Rows from block 5 of a small image classifier, named by matrix and row number. Rows with one number belong to one channel. Each number is 128 + 32 x the weight over its row's rms, rounded and kept within 0 to 255. All counts start at 0. Numbers have three digits each.
After each channel's rows are labels from the 100 images, of 14848, where the channel reaches its highest value: "responds to" is what is common among them. Only what is clearly more common there than usual is listed. The data: numbers of one to four digits printed on busy colour backdrops. In brackets: how many of the 100, against the usual share in percent.
# conv1: bottleneck pointwise conv (model.blocks.5.conv1.weight, 96x184x1x1), inputs 0-183
# conv2: growth 3x3 conv (model.blocks.5.conv2.weight, 24x96x3x3, transposed), outputs 0-23, a 3x3 kernel for each

conv1.21:134105104152198143174100079116117114163140136114192174104130128185130157154107108113122148100119161141140102124131141140084144155081142133128153125113113128132133121150188102158113096132105134112255098128160111158075149069147119149134146215115101130143146108161107131152219080147174119128099150147111104150111116161213176151112122096123079144137144178098128235092103093111106108190133135216164157122099117127106094125147087109097092124126121119088122102075131075112136127116101132125136126136116149140119131098146149137123184117103096077123146077131144
conv2.21:125120111143103093150137135156147118165147115145160111158161153153133110138092112113148140111115109116129117076070085089047068073102139143129128112121122062119092110135189128158150108121128094162164113174172098170131122142122139102124121106120140151168128138137085138135133112132169118117125093081120143099143156110133133123140152176159137099114133093121148097157119105133129107135066046139089067091082082154133161140156171098153177134118136117117093065095080118111177124083147107071114098079092107137126145195161157123112109100101109074116117080089072083102097109103175173153118134124112121144255237150232169086139142091194114104149133131143166142
responds to: white ink (78 vs 8.4)

conv1.35:125127113109095090133114106136130127134134113179126127086080190105104141140119153137157138147118121089096125146115108144143135111139142091137109138170128116158135109083116154161138150108147158096122108182121198099146095107120095161069048143099147114125093162102090151144152042142115095179171090100087110196175129101106148117127151138125086089134105127180136149176113104123122240129192096128169086123136189101102119122080102175089125163168114079125127144114142145112124136084098102109075123159255126149104112091142124177156080064136091102180124163121133
conv2.35:128143091165137095181143135109112106112128098136109111085055092124127185129151159080095119095086115156106134170109084162158103131105132058054106091128084120122098112105090105076176110123190094105101100133153159160132186197177155205174125187170132095125148083136182114136102114099126120149132193150095096097090128136101146162100128157082101124168142142095140123118118122119132121156222162106116104101082084108096181104117178103109173094079104086071138118146152093129088111103108137134119154117109139139075196156100069115092143177122194175128134104069181154145146160143162153131151089117096104141129116140139139158142116164156119191170154129163176101
responds to: purple ink (77 vs 8.2)

conv1.76:136140136125141116132101143126147138137115101116093107081103142161111128129128151126135071145115180129111090094110131135123143135128116128124147102117126130128124131129131134123136124158117151193164096155117111091107198170152114060108178111127224080118112145128096191109126153101192184115106109159119077084097127072146114118096122135165090068141058061097080112122176159113155139165096169120153117159079131113098083089090165076078136172120099109111112131130155104203143138105139122160101158092112147132151130144135074070198088068195058100101072173060069
conv2.76:109068108099116135073098124127130112099089078121114087100152143121128112158123127099115110115092114128089124159116167203159139161115098098117134049109131056147130075098119098096103117111120084112132111122157087125106130136130105150131140156147196089055191111050150078037118100081183128090155123110097099109103113117117137139188148139175148166121175229119102122125092111101119124105139137136156148147136125072098191054101207045111186200189158115105138098125136129105148144076157132058118150180120118165112115143081150149143156161139150142107093121163149116116145112106089125154114110108145115117072063139100094138111102113144091106152116108113133107
responds to: white ink (41 vs 8.4)

conv1.34:170132141145099086135094154158118120128143101134086127142125131138077092138182081192097063110087125137131130110080122136152173135124116091166120150135077087192145128131105114123134134141137147064116122131118179109191140117146122135126094102091139139117104105106080086115189104119234152155073168134086134159076147191164149185092124158154236085134174143109071136179130138139171114125074079144195069082105102152178134120109129103087119111109115150140103136094137124123088137117169086128116153106096130176119091121102102186089087121171104090103148150167156
conv2.34:138141116139125131117149188092109102107100103115153135068089080074081101099117118049104149128130182119133195139091132152103124112106087123109177117166194158178136157076089109085085096109102068087069084103121113112083087057069086091096068093114175173071122169106151168113105154174175189163175116137149147144151136149136133154110126131101166112095157096179134103175085113151124111133203184173184166120141119136103117134123126116156079121118083123092149124171149095110140118115111130088145128113090140153082124176145071079086087078124084113129145123154105096120140116140110140124117105105062053143164131082152109096104144128095086103133113114135120082
responds to: yellow ink (71 vs 8.4); green ink (26 vs 8.2)

conv1.25:082129136157168194161089132194077166107110170115125083094109128130060127134160189124142100134096107169151170180100108101147184171133142087136129074137124107098129136163168124101142113139146118176118081041058107150133115121130151183168140088161152196099179153093171123181116145102116187097121166145137160092163118110138147140097055126086127132123112133093123146159087163139145128139165072155095163120087151114119135129128154118106199203166122099094052101147125120164102103112087129161152141152096110144089134148136136079109078165107152100128159112093071
conv2.25:101099083125082088152094098144155158165155133149171140120131165148200209164138150054163153101119122125103113116132169121119232141108131129107094111117115121094093114077148149095133137104118104117112147180171106150154131156222116114164143124150123147142126146167119076140085072085091107091118110142110111104139142128150143126162160117098153113080095083097081086116091101132102143108090072152126037125113078107085081116099103135156145119119069114105098129178171191166151134157151113155144111176165119194226136134202153171189124124164127097147146111158115132164113091095151141152142137125149149147162131116138105110128141132126161077109197076092179096
responds to: orange ink (57 vs 8.4); red ink (29 vs 8.4)

conv1.5:123154146174128163145115149097118148111149095125107158136132115142129106148120172141098151110104103158170122103113156125137149125077146160143087147060109183084125076105142099111123111088103114101102157106157146144016099114139120094070143068131064091147186037134119146163162114075155150120121111108104118114125148133132128113176070109085150130113116107178081147146117215108177049079111206110115121125128144152103175113106122086115097080119110084107164095115165144099110166076084133112077180083215147125129111138085131145132111124092093107110079156101102
conv2.5:135111113135142133113111129162135128146150122115110083100132166114130079110139111153138114131119124097108115082084118158143122111104121140096076038090195128231204094123137085129129107157150060100129144173144127130105109124116129099087150095075133133110181093062153107077077120165128162102154118114118121130127136106081094095118119157182158165165178169129141113130135136166147125123148164118167125153168135092135157092117138088102117131112123141126124202197168169128140127106168162102166099112103180209120161168059102100062147138118186220160167180155063132188105104121095102137155189198172148147136125146082099128094134130140123068135130138148163154
responds to: blue ink (49 vs 8.3); green ink (44 vs 8.2)

conv1.83:142132119139132153114143114141193136146129088141104123113120092114177118116100147135097126120125156096115069063081123142115183152136103109140132118117142101085108199148088157160123129129147134147130149111147073050190151091120204122155100110097172116147104134117092145110134191119124138086123184102074112136165134108196089090049154137111125156170068125095169099177145152198094200103140079148156107080147145170122126056103153113109066108084163159124115125130145192112131108065129127127155141096210128104111192106133143133085132105095118105135054116122098
conv2.83:113081089141077093128105138085065100120076077143142099133128131134188180158117095178114093126107079136117095134108102119118151189127144133104098113112101073138137088110092057108121092116100117126097132141149133105096163139165148141178109159149127121076168107094165106075105093094092080122178151081147135117156171142164187168114098115177147147147141120120103152133090122087112129150129098134097110115095105096099139050101160073157225201163154181179138106139157089130132115097166118092187102105151105179114096197114101116110148142115120113105103097123149154163154148176147102115136069114146120116126111158128127169149149176183126095227097068173105072
responds to: blue ink (100 vs 8.3)

conv1.93:149172106122093137107131112133117085133128143105081044132089123116133140113138185125089184107113125113108105191074122105120095137093104133098109123108096137106091118148055146167099121131121120127106183098125126113130149122108155153161124102121135107173133127140120134132150220054113117147185116172136057198108153179166151135199129065134121148136133131126128153118149093121089111148143145156110152149173090137128136202153109098090080145039085157109105124107145078131071106170086138104164152128064221117136101154206186130106133122122118086144098100098073
conv2.93:159119120128113151132168144082085099079073111090083112098107137121129104126110063233216090224202083160204069094118131119144153130185191089115094122139099108150145113136142116147126125130105103091087138123101127128070115106121128120158133131204112102108119116123095144111166103143132089147078106142137120105125110091103104086101099111141114115168099137174120098176081115144085182149112157113085165099082163139124149125132121119102121069146181102200192142160143122161162115103143105123136096118133128133114129144117116137133102135109143127130107119141125203174155203190128116113127129141119133137152097076097093069106120089071101090062103091063098132
responds to: white ink (65 vs 8.4)

conv1.79:132161126123200197098163149125115099158129225127127169063120214113138104094129139123071088133097094099168135168115117127105120120155151126141148123103146139121137136052122136119140146139125106097120162165104101102136155127131120155074093063105097136135168086110098152093146129163106139136134118140121110087121255220175078079149145150156074116088100128110130150152137180136105074101139125160129103059165081112130154114117139118157135109129130140106122147124181129161142119137131171168170154052149101098135152127178099106117067121137087098158117114110152
conv2.79:194114144164172215209191210152176133168171120138157148137136136151166155160122128065110134065140100114140134167121136152096074200150098128145132140143122127126132083154181127092152118062123079089079129140129089136099112098092131125088150132136165093121175122144174117118165143108144092124138083119106105115136138120161150124137151118127152129144130128205176097250085102168081135159147079152144118142146138115139114090098098080108133081055113126119152134131149134103149115083156098073162076110085061149088101126099174110098132100097148112109147116126120085123147082113105125153162157159138102138099061081080092094105078086126155129124155126094150113
responds to: black ink (87 vs 8.2)

conv1.13:126139122126143106176092104097086124112122113122092098180098091106122091145131100138119104113098107132114123109072100173132118145183103109131110137131131127155149147134186152107117083101115113100149136118122145104041076178140078111120158148127090136141077099129138156123156194126103150161130144154099161142145076159122116134127077077142157122145129085151145114126124186116112129152119101127128129139124192139117160183106096088072044103163183209171158102051193212122151144095132128137102104123204094066136099090166074108142037077151146133077133096114087
conv2.13:144116129132129122124144128137144138173164157172175169099104113096088074128122120182141136140109126159134145151163107125218221107181204122094096092104191172185223152075107138081118112108126104118106153163163115124111117114157102140149089109144112150147145151131174192123077100158162152136185153148094122184094117161070086138139131189132119139126131154168134088139107096133095128099190255081122148066108113116166123097128128092132139141155168096100151142113143103143110084143140129119158110044124114116107114183112102129108125120091105140131189156070167157109108118121140158103165193123125112102094078112109119117135152127151110111140074138124089082
responds to: yellow ink (47 vs 8.4); orange ink (31 vs 8.4)

conv1.63:057160131096123127140137136132088108156119176125157092054083170155143113137134075124121136110116103110142126165094145168143123150176127129127150137169156138142135113111061090109139094100134172130137174240138088100113105130160093105097117079147166171132131090077132109127177157126078131175121134115092086166071106152120062097100159187138083060077177172114112128130127101055131086155064174089109095121184114075104101149104110101133089134123165129128061121133104165134093144078148163128081116146131165079099164058127120113150113156131103134151153178148112
conv2.63:103151141126115124176121096125138134117129166109117135165137085147132100140148138083107194096122140090155103111118076107136088121127093126137117119107102110085094153159119149190119140128126093085146110114106122130133158121065171146094161184101109091125115082162145065167188171204146113143127090097158152229154128185148114168137116115170095134165100122082132174082160158106146110094108108081092115097103112140127091165118112167082120118089107115096116088056107097110096099151108098160124136155103145149121115133103100081062094046048092049084123128111130125113148123164110107101140128097151122102138139120124126122102086140137128204128083252121105212
responds to: blue ink (70 vs 8.3)

conv1.0:185169122151046137116153129141160171121141119133066117105073115147184136157107110080141139121122145156134133160138155141158102143095117130105116152127160156140147051088074141094139082137144163139118165185174146158138076139110105140049106202143123150119147126111141160100130070122123139127096093089137114159124141123094214074100198101093162152077171102113136155073141153143131100128087147075117134135116144136084081137128111125109150111129122151195138123134173094141147104118132106086133140063101208146119104096152121111107116255139092074131093141111145
conv2.0:072137093135136111211150118095122113122140155124133183150175178116145151111136106098119137091136105099135092114107182139131173140130073141117111066110134073095129116172112110171143122134079124124119128127111128103099091111133161130125179147125103159135107187143099142143182107144132142129066108086149179226131127190144128160121179166066144160115101137117107085118097126104109150073089085112090085110095127149114045129128095092135100148146085139137128103111163171116098182144109183183100072163161124134197187115171126091062126102096085106134110162171079138163102105120149136169121132129089099108125083087105124126089130131122218093114157119097115239
responds to: blue ink (58 vs 8.3); black ink (27 vs 8.2)

conv1.28:127099112179073143130090075130147167111144143138108112225062103128118140064111131130120151093179204130124162163102095138112105122207122108116124103089113107099112146107067142085099107170097117094092172150083147094156142115164100105155124160143131097144132207136109109159115199139131147223143153148114134131179143097143139095156134156088117145117139118121152165115088188132127096120173153140140125180180139141094144094142155141148098126134148149108125092153110114147125118136033102079155162142170152137060172143171122149106152106140186119184111222126136
conv2.28:105101079109107104111108092030031054044055078059072092090063094087088092120131098143161120149139117140105127070066073090100120137171203099083125100125122121113120132110098136072121104065129108084124104133171103157140119084079130114100095090106121143119128129111104144118142135124128126135148140119102078083111081106106100134106093128132125139112119151132171116153109111128092159095159206095155198084070134116123150124142141111148132147143153118101117086096103094127164097098144093086159113108107139120132151115128131149135148115099138113136096084119129104142128187187185195170175171135120149142166131127164119121180185189107093126102113125099108113
responds to: yellow ink (38 vs 8.4); white ink (27 vs 8.4)

conv1.38:136138136112060062110110137123108134126129123153119154129126093145095130096147084112138111134112130100131150141131139129139108129085122145126131122086144158119132104119172125173116136121106120075175142123181175134034055154134158146121124152128079176111124079099135087173160082100099094204143154098112098147138157118124152159153119134078152119074157130170144119081099131102089182099153072132142107132186147146125109080112114090066076116150095096144210130149108170075120122135118125086092107065234107135145118073106113148103089055087146164073123074052114
conv2.38:116155156142125105115115123132139153117123128123110111086107111112125121143145148203082109126083119098087119134150101163240206131153118126119071111075099114132235137127087144087117123123156095129111089104116111075092140170210129136171134135141074128166102118125129131155089138136092129174101168186094132180099130164078098130151177208123144174127163141112086142106113155126160172124174184100132105128114086102073076139124114173140133128142097068064055116098110111130108143123092152148123112071137147131151165172148108075107088118138121188178155141038170174127093113135108077058130135149159149142100099114100110149124147173146134128163109118171121129
responds to: orange ink (30 vs 8.4)

conv1.45:116143123131138109121141116136157097137133182163208162147148186156149151115150139150182094124159131162125178139191139148144141126128099129138123158049123122144128123153097102166130138084134139139172153143119131105168141154201111191148159224105064145083131135103124107147116134164104103119181090120119131138115197086163254132068071136138060131139112117147121187134146089105079131132096147196154152118043097113159137153095115111122110136199115145193139149151182145178160162127169129124107104113087141127119106107148143116103127119114127132110135118057159
conv2.45:130111096149106087150124106144135135140116110118116118218241242181233211151187159065100135069098137083100135108133181086121143103133124158161150141140119109127110122125158133111133130096105096171148115160166083119144115126110133133109141123114129122148143133154132151149160124091140102069115065094114115114131122113141142131128179168137152146137143104194179073240120063193072107124129105152128104135125126137145113122137113104153115108105139101092133092096111105128147121109142119099135112121109138105117150101126154122082109091095123125129118096097095083080105079066158196227100168179103087096165117131159123146138142148118163138125164128134150130
responds to: black ink (84 vs 8.2)

conv1.73:113112139125110108103119125103115101097120173127104086086110092126100175158131124135129127145133142111161121136138134089120122123136118149140109109149166178075123150159158099167121114161098134104091149116158110130169145165103225126041138081152065133083121115130116105155096147172141106159133138159108127103128113226089113113093107130127112106122102138099110133199125098094158093204111121167119124186111109188086053181142110100115106069117114139144139100085183118132075195195142199187146133059103106061118134100107095096099103136156135115096084121061070
conv2.73:153075121104136233125229227138152147153170120140160146127134117105115105115144114144109135139113159087131158179063096130066105172120097062129105148156105152113133093194152119154106096091080158142048133084082133141109189165127175179114213171152102105128128150106165141098166171154182134130158103114103141112099115114109121113122100094108123165149186180116113145129127139118145144137116100128129081111121107125182131144174084114089106099080108165170124130133123101128155085128176040093143138111135112139155106174100225199174173127141119149125101103103113096088127124096112105114102130159120148144168129147143148135150136120180097130178112121160128094
responds to: red ink (50 vs 8.4); the digit 2 (47 vs 22.5); orange ink (26 vs 8.4)

conv1.3:140099117137122169063094121115093111109143120120121134210122108107118098147139158137170092115117144129146124103113102101105120123131116101127093139133109105111139079159108131091120112120118112221066071165080097127142088158139151088147090051115210114147104070151129173128070177151117130142113137120109093069091205133110051159178156150119131106144135084125125075136151182125138115092129134076103104149131144111137115119133116121160140146108114123142182235152132143112121123096255135103099127097140094090140108180103104122139078166160146133137165162138093
conv2.3:093096116096138135086087075138121107115116088128112085100128162170206225177194206101078110130108143123116115131137130145128112110101102149110128116116143137120133109094120105109163117145183058087108111121169098137141128133124132162109137131089117086078142129132152119157121134086133092077120104078132117133121120120109119132110127153145117123142125107183148108226146058235184038126126117134131120161158119137117080136137081116147110145103116134111119149142172098137187091142158091115155110112122106129113109137090120101124143128117154169142101066056096067070089089077141162149181194184115169193196134087145140091147117054139138148128134137091120149
responds to: black ink (88 vs 8.2)

conv1.9:142101118112109159114081094114093206119122091113114201103150115128091107130127152088100132113145176105112200124116112124106132106065159121130097124120087080130123132121138088111114122099142129138142181127155116051194105104101125151101142145177133127116076129157154135116141101131116120149145088146103156048123061157149142158088157149154126137128127160125117208133148091119145089221134143171134137132136140095116131081154173145085097101111127099074171093112101109124117132130143105114112118152103107137123236108166158077164165146151089125130107255098081
conv2.9:121149155114136130125118123069084081087104084107100089149117084167126087168154104152117096137135087083107110083096076094088068133151150160153129146120133093115121137084113149098182138142175132119149157182159149145142128127096123126121130118146107097132106116172105107142111147138124148135173159155106138144119155154116152153101113148136115137091115120063092120046126106087124110108119104153166120121127131135097085155145115161169165182152108185153116137142095130146163109148202068119190124146129105123131120141151164152154155159136134169127181104104176120102181167123134094056126107067111125127218223208234199183219187163156140138171135121133130111
responds to: white ink (88 vs 8.4)

conv1.56:132129119109082103106129137116135127135113119142153116093134110156103069126078122079145119116155111116100157137124135143117115138125099116143139138145103115123129127141123156106127133150136102107137134133087158153191134159193130090157099090136171142128173146167137106172163133082062081096152158132135148164165065168142070098177099129188142123105124100112113077138088183117113143098084070134160072111193176120106090097117123131149102084114150083205150074184134108160131142145237140109114095125067063119151109113044147154139029121147058116134082124066096
conv2.56:100065169133124178181169134172177158153178167151140177129137130129135181102130174101110162079107169105135150114088104117127103134145125144174134199144110179091082186143092156066085129077114130104104082095152108091163117133104119159113109133118101100181098099228137085176157138124125091088087104059099133134102107117107119129158103111139108124156109111144155181132172159095148085182128095115098068096098091158141068162124082139106085114112123111108120097077106068109131051157130056132112182146159131103166104119106165115186124093168097101149099130121140118136132100125164156161154135148119102120187174119170169118101089095155127192150134176141123177
responds to: black ink (78 vs 8.2)

conv1.2:136128139124200121113137114137142158144118112126165170119135126122199174135064099143127094098134174149120119102112136090135144141166138131114121106145178127095136097126156100099083124120122136105139086137108043140155160174083150194088094103101160171148142140063120085119106142105136175101137085180082169109142159114119162091140185142135068150120116134067096113118089130112115023132125130144180103166070124122096140096105124141057163189149044139109134095176138099113085131064083120135053111115087097177110156134162150142155121121130079192165130148096087
conv2.2:102097144113092126081120183128132151130136111135165131155167153130127112126103092083101106086081093146105121191159145159111114151109118092153165093161112148175076071114231073135141068091093092184138107176189098163157122165177131151135132094134140105141124134104123144082104110083122139140150148127031011076078100137117143150177157120154124166123118202140082132101111128073126131099122107152138135105130137104159164078134131066159149145144114113085104099125116126099152140104157154094136134156086131128132102137185226191182172131124075049084123135123149101094102115121158139112131065101108098112151129132129117125157167166136089092141096124115113118
responds to: red ink (97 vs 8.4)

conv1.60:165139131130158157138149107131129107174120142109179167119054141151210121071070158083126094080102140103148169120157135133136151156173124071091164138125143162159125067100079079105103092103094139118119132082177083108165143129141128156116145120123151165176153127103154136100115094124097106150131077158119110088120114105097094087112085204107156105043177158107108186162146099115092075083159090163111101131097120123182078130094189056090112180123132110094095116149101136146112164231140133093121117089092120122119108129097091173088121156096150108123143107126152
conv2.60:169152104141117101127117141164186222144199233120215212133090077133085107105099111112149122086173130113150121142123116134120132158135122101111182139192167178117072091145189099157092086108055130145074140134121117160101122117093116107119090102124115087111126124159140130141111118122122149112162219149132149202156174205148158225165134170126154132111082103117100089113109134109093148111150105125124132075120144131148185123128144129130120103112111101091124085111120136071163163120146163167144146166063169142112150139161203182167171129115120083137151135134140135122124135112148199166140142134085146154129138131111118118111107109108123145087134126079123111
responds to: red ink (88 vs 8.4)

conv1.86:136115128135141138185113137098121126100130146143112146102132075136102139118096134095109181136083127119143090106124115131146117128145113181140128154128110135087124082078105110089120114083150144192140132176163153126107106204139160122140168129153208134179154093123155187068143180101133128140135175082145111099089171116066061081106120115124114151107143089072154127116131253181142062143094195142133108113134147136168135175181113123121058139109143104075105116126110130089154108096142146143189171104185072120151158163094216137110155154073145132115143127155128
conv2.86:104111123136157137150156139154183136143152124129125112065086115102127120133117129131117140100088131093101143167152122150120124108059097092089106066145154115210174105105158082097170076122153042084077082158092096159127099100091124130072133154081135087080173124078190151072130107111129124097124118085076045090084067092085087108151119121214129121173130171153155110185087084154098105122133139108156117142151126152136117144110122090110134145111102144116119154130142124123173092135189069085198086142079154184118135162155091132082170142102168109124092105107132128151124084115094150144158212185119168141075093109108114118110094102125122100136088144126102134
responds to: red ink (95 vs 8.4)

conv1.90:107070138082131171103120130133136112100141115110070146176168135108057066154111122110109094157157159102134162122112110166110158097105137146155091110081095155114116111118175131140131139150132141153105178065078117150057159125156142050184142142103150094102167159138100076095138190116093145129105225069169112178117146145126126190139112074128192176132078118134064145121134106145170127103096109148117126102150166098151142092125196103082148106139113162069116156068176211151097101121103114113101101127148119136121187125156117148082086128155104133109140161112092
conv2.90:152120099155118101154157127164180165187207165148181156143138169147118097125114069146160155124123149135096132086091091143151179134151168122138080118111144138140163200064123173039158149068121121116162162184212134171195128097131104111136084074120116147155155127160128137167104150162132159156154121105139189191148172146120171155114138115140165084097115119138102113114119137090121127094093145099097119125112088089154137103152134119175118150143139129128148113162134084141179087134178133120194089068109089085093099128081084076127088106116089169112165138139152154160167159185172144126147146148160147168121147167127141156141165139190154054181124084156161096
responds to: blue ink (93 vs 8.3)

conv1.82:153126106131202056130122097134127109117107096126119124163148146113094160083114082131123141122119114094106159165116151150107111126125120109101100138078109116143099110073087107122094129114138121140168182153109144145147092094108098114168107140126108115157112159134137156153118075083106125155131163082103147140118178133084143104117185157115110165149114148150176093141132203133116139093109103120132148085168134207085097158151153109093124107125127166144179142238105195115114153122136096103115109071204086065155166099216161178086155091068137106169197078080075
conv2.82:112125103151114085161104096125131124113127123120139156136128143130148157116111107220165089171116095109112074139093049171179153147156145141123091096067114121168203126118116129092175103130142087141127105158142124125115123137192089134203079115162074087167097136157130162149065047113087108177104161143079080125089101115102096116162180216170132170148111146161128130131113098123129146135177210101134158085096113105117132101138158083112170136145129095125081130101094094099125128079123156116158085071061127140137165158167099137124142135094187143103144137052184191151147165174110099083143156180120116114126100121124127153137177163109149109148133086170140112
responds to: red ink (29 vs 8.4)

conv1.27:127123133188125176114125128125126091142119084126132104155146135083148140140081174101132089117172153108139074076116114118110136158106137139092155129130138154111134144164120090097102102129133135071112189058092077151133211152130095162149150048138104100131117154121080135129171131127154185076156111091136142095097125135195080074066153164124133112120093146122102180153122093154055127088143152140196095109109148116109123068127140167099127170132128080112090164175085180177101117091114070084125155095182104158131084091077148149111076122148097100134076182068118
conv2.27:144116086134119130145148204121138129134118097146141101099118130132132160136124125114119129072101132110126167122108121149150165206138113113113192090180141086186125074098163087137140095122107057103099117139174071133073147174142137117114120152129154116089211146099157111084075106111168143064200181101106099101157150167126151155195107130216195150168158190097115130127127146123116153143167119158125124141117119087103176070139150057151170174144147195132146130187181111091110146059133163088107136173131134189099123164089170180141148129139137135164112089154130147195116088118117129124125083117121117121109070140117089171107111153147060111154107107123117123
responds to: red ink (63 vs 8.4)

conv1.67:115166120164111124093155135111113162097106148090166078120168086157128158128147128120103159092132085192144109113141131145107088084109149181114099099127127154116113112144128154105127129107078101112130162179145123142123101142128145080163117108129201058156159118076126186185123136131102095148094153133098133070205077096087180120107101139090106079188117149121111164095082147103188075100163225089126134115087156147119117112095119112135125095162114081183117130144087128176102141052148075152117095181137104101099090205116084091108100141096102076168127114167125
conv2.67:120101093134080106125099104090081111091081103098067108099124133088090150124148163109146142134145116120098087138115117150096101116088111157154165113136152123195127114174107098106107082117084084074091140132114126082113103094049109108048098084066154129131157094161132137148109109118115112119129107089093074091072077070079068076113072127099088117114094104100172138171191024216100062114128201117173200150156183129114138143122130100096118140113119112083102133128123124113128113103098132100121100110099148155110154096114092111120146160133184182126084114178078092139077097142143177154134183155113093094120112109119101127115120141085094117122151135101138132
responds to: yellow ink (59 vs 8.4); green ink (40 vs 8.2)

conv1.23:140130146132113095116132126125119141089136113117138149131098141135075154101129136121072171115136113105163151130125124120078165108140126144133126128178152106112136123059093123134124113133109120128161138140153097140176129087110138111138129073113172048122113113130133114205093166122107193126092127080096068105190048110179085109123129077075181064107049128154157125164104096175125198101127143184112124122163110159149197095166095072126117044100076150096111098083114135115099166052127125089090126147130102151137086077042163110133138089154101153110139125095101
conv2.23:131149123126116097117102106160111121149071100154089100100145115125188138146163145174045115167063138144086155134158137128141108096087086134095074094044081088100153094119085066144119087178121087062086117083123096053094174115102164144096174154080109133127129105114094084120124136141107158146183127084172149135183138113159142139080109174110123124158138138145136175151129167170139134085098152079089139101108090075120117102171146131183138112117120118075072124107125137108140102102185137057188113083138148115138110117127074138119106121095094075079153147136144136157150111159120100125138127152189201159071138157073096141113117127155115144200101159194129130
responds to: blue ink (100 vs 8.3)

conv1.61:132150112144110144118178111125122119122118126122104054131138105128164105129129137140144135138115143109089062131127123147121121136130138107111143102150131119106116115116138140113111144108135128067122150116142078139161105146072116092088097103158096114160148128209103122071058174111141148138098117074169122119125233095083138115143099125116125100097078051159167070158146132112154130119130069064149122097104122121148123149136140126187082122113127156084145153131124091103153127118252110125120109097159087179147168116126083093176099131121143142112152255134097
conv2.61:131144174125157137128111103119117117128123119116113123096106138106138161133157150082072109125121152132172169058083117084089071119084081159154133134127125125107110106105155121153211157181163125136136124139177106127170126143074147151090157140102117085122134133144146123143116138145141098126182139124092116110135153134124148134138134090179119101141108115139112093128149141157178124109098051126134106129140153127095096130117121172161162171131122184126150114103149099085116118119135105099142136126129091113113083131103156126147147145144142148141112075084125062053124082107141131119192145097099099125228169088255221132244155084182151086157127104118134125
responds to: white ink (90 vs 8.4)

conv1.8:079150132163143161098114116155152128129120050117114155120164116138171110154124181092199073100160134165123125058168101136122140136157134117087118130181133113165122115165148132102109109159120129087166111125131145084112118184114086061120153101098110089117128137100175091148079168115085087062124139184142106188098120148120093158139109129142095099153140104117137107137091119063090117101102155133127087159059089125105140092107126172083071203126114171159117128180115141122099120097144186192088170115150076231139110072111129132157104083158113129112138146089064
conv2.8:092082084114108142083161203146144140136158125145159102153210168150134137135137132081093119104096132119087114140116135169114144133092105089105120078138147141172072079091189083121100091080112079135121102168142120149109133192153112155104122161134146083048148121085123135088066100111168129109186140101133132120141149112088108113175133099128105125105158210147105150124131140107134124127154152177152122128118105070170198051151173026147136178141144127118157138160123090068160122062171152066132130126074168156075122184097179176138150108111082082096140146146102094108117102102111146130097097092123085106102115145094116152112148148199089105143118126116128104
responds to: blue ink (61 vs 8.3); orange ink (32 vs 8.4)

conv1.71:153167120113108110111072119148090105101123115143076148107110154100121121114153096125148118137110129102133073120117143123119102139129109116138120111123119119114127197093074109145128160146115114146193086157122111139164146126147127150104162097072128071118124019159182169157113135123099130119099108154163123180177088114120113142130085184139139153090049126151128143209122151080124116085137123153107077083079188116113121116112158087119113112129101154183142140101150139125215207137071060173146170068094173076168124136161197137119156151136160043124134124136076
conv2.71:045074176081153178122163124137124182139107166162117148094096091131119099149133086185143098181152131184169125093108092088120136104112117139159139156082095039085114155166123096121112086109121097148057154112086094098100132076109138113179101095165136150134132142126119121113204123157064061157050094102080093103095113100125117120153124125187116147193109124166101102121103127065127117136072124150114133157120136183140108168106120142068101097168194161176155127125125075100097072123116089164138177176173149146155088094055116107136139138112119107107079123086126157127116189183157136121130089103111113134088094080113125114134109096120112114138103110116091130
responds to: white ink (53 vs 8.4); length: four (51 vs 25.2)

conv1.54:121093113133138135116101121102108146125140068092181164109141105172114093132157082127113089154126147131125121046144118153169135111131136140105114118141102136151101130098134117132126103102151119150103046153103139118200093102101096109215192180124182056087190093100144111148227113111079150193078115100098130121156183090105102144144090134102082175126148155123152121109110125114092149105130126093045153148134103098074145083128152128101096153133212140104131122167139126083123130142146143149195108075103122159103139112139223133112111154126106107136109160160190
conv2.54:136161149113174152157158114083114119110108107099110123068073106067093076112075106211163098171161122152102110151085035093084038084108094089145159119152146082140178097109137134101137082097123126128132171157123148154127125145142107166180101172175134120156126160155142123136136174161077159156082122144116149142103119108114117105124081100162089093124086072121111068108089076073130097082120125088108162051097133126131142106140175107126156086190170186188161163160149082120137086123121112117143131114065164136162139145122109100121138129123147116102110125143158162132206206179113138116132160131138123116080128117111100085109106080135151087137122100080088092
responds to: white ink (91 vs 8.4)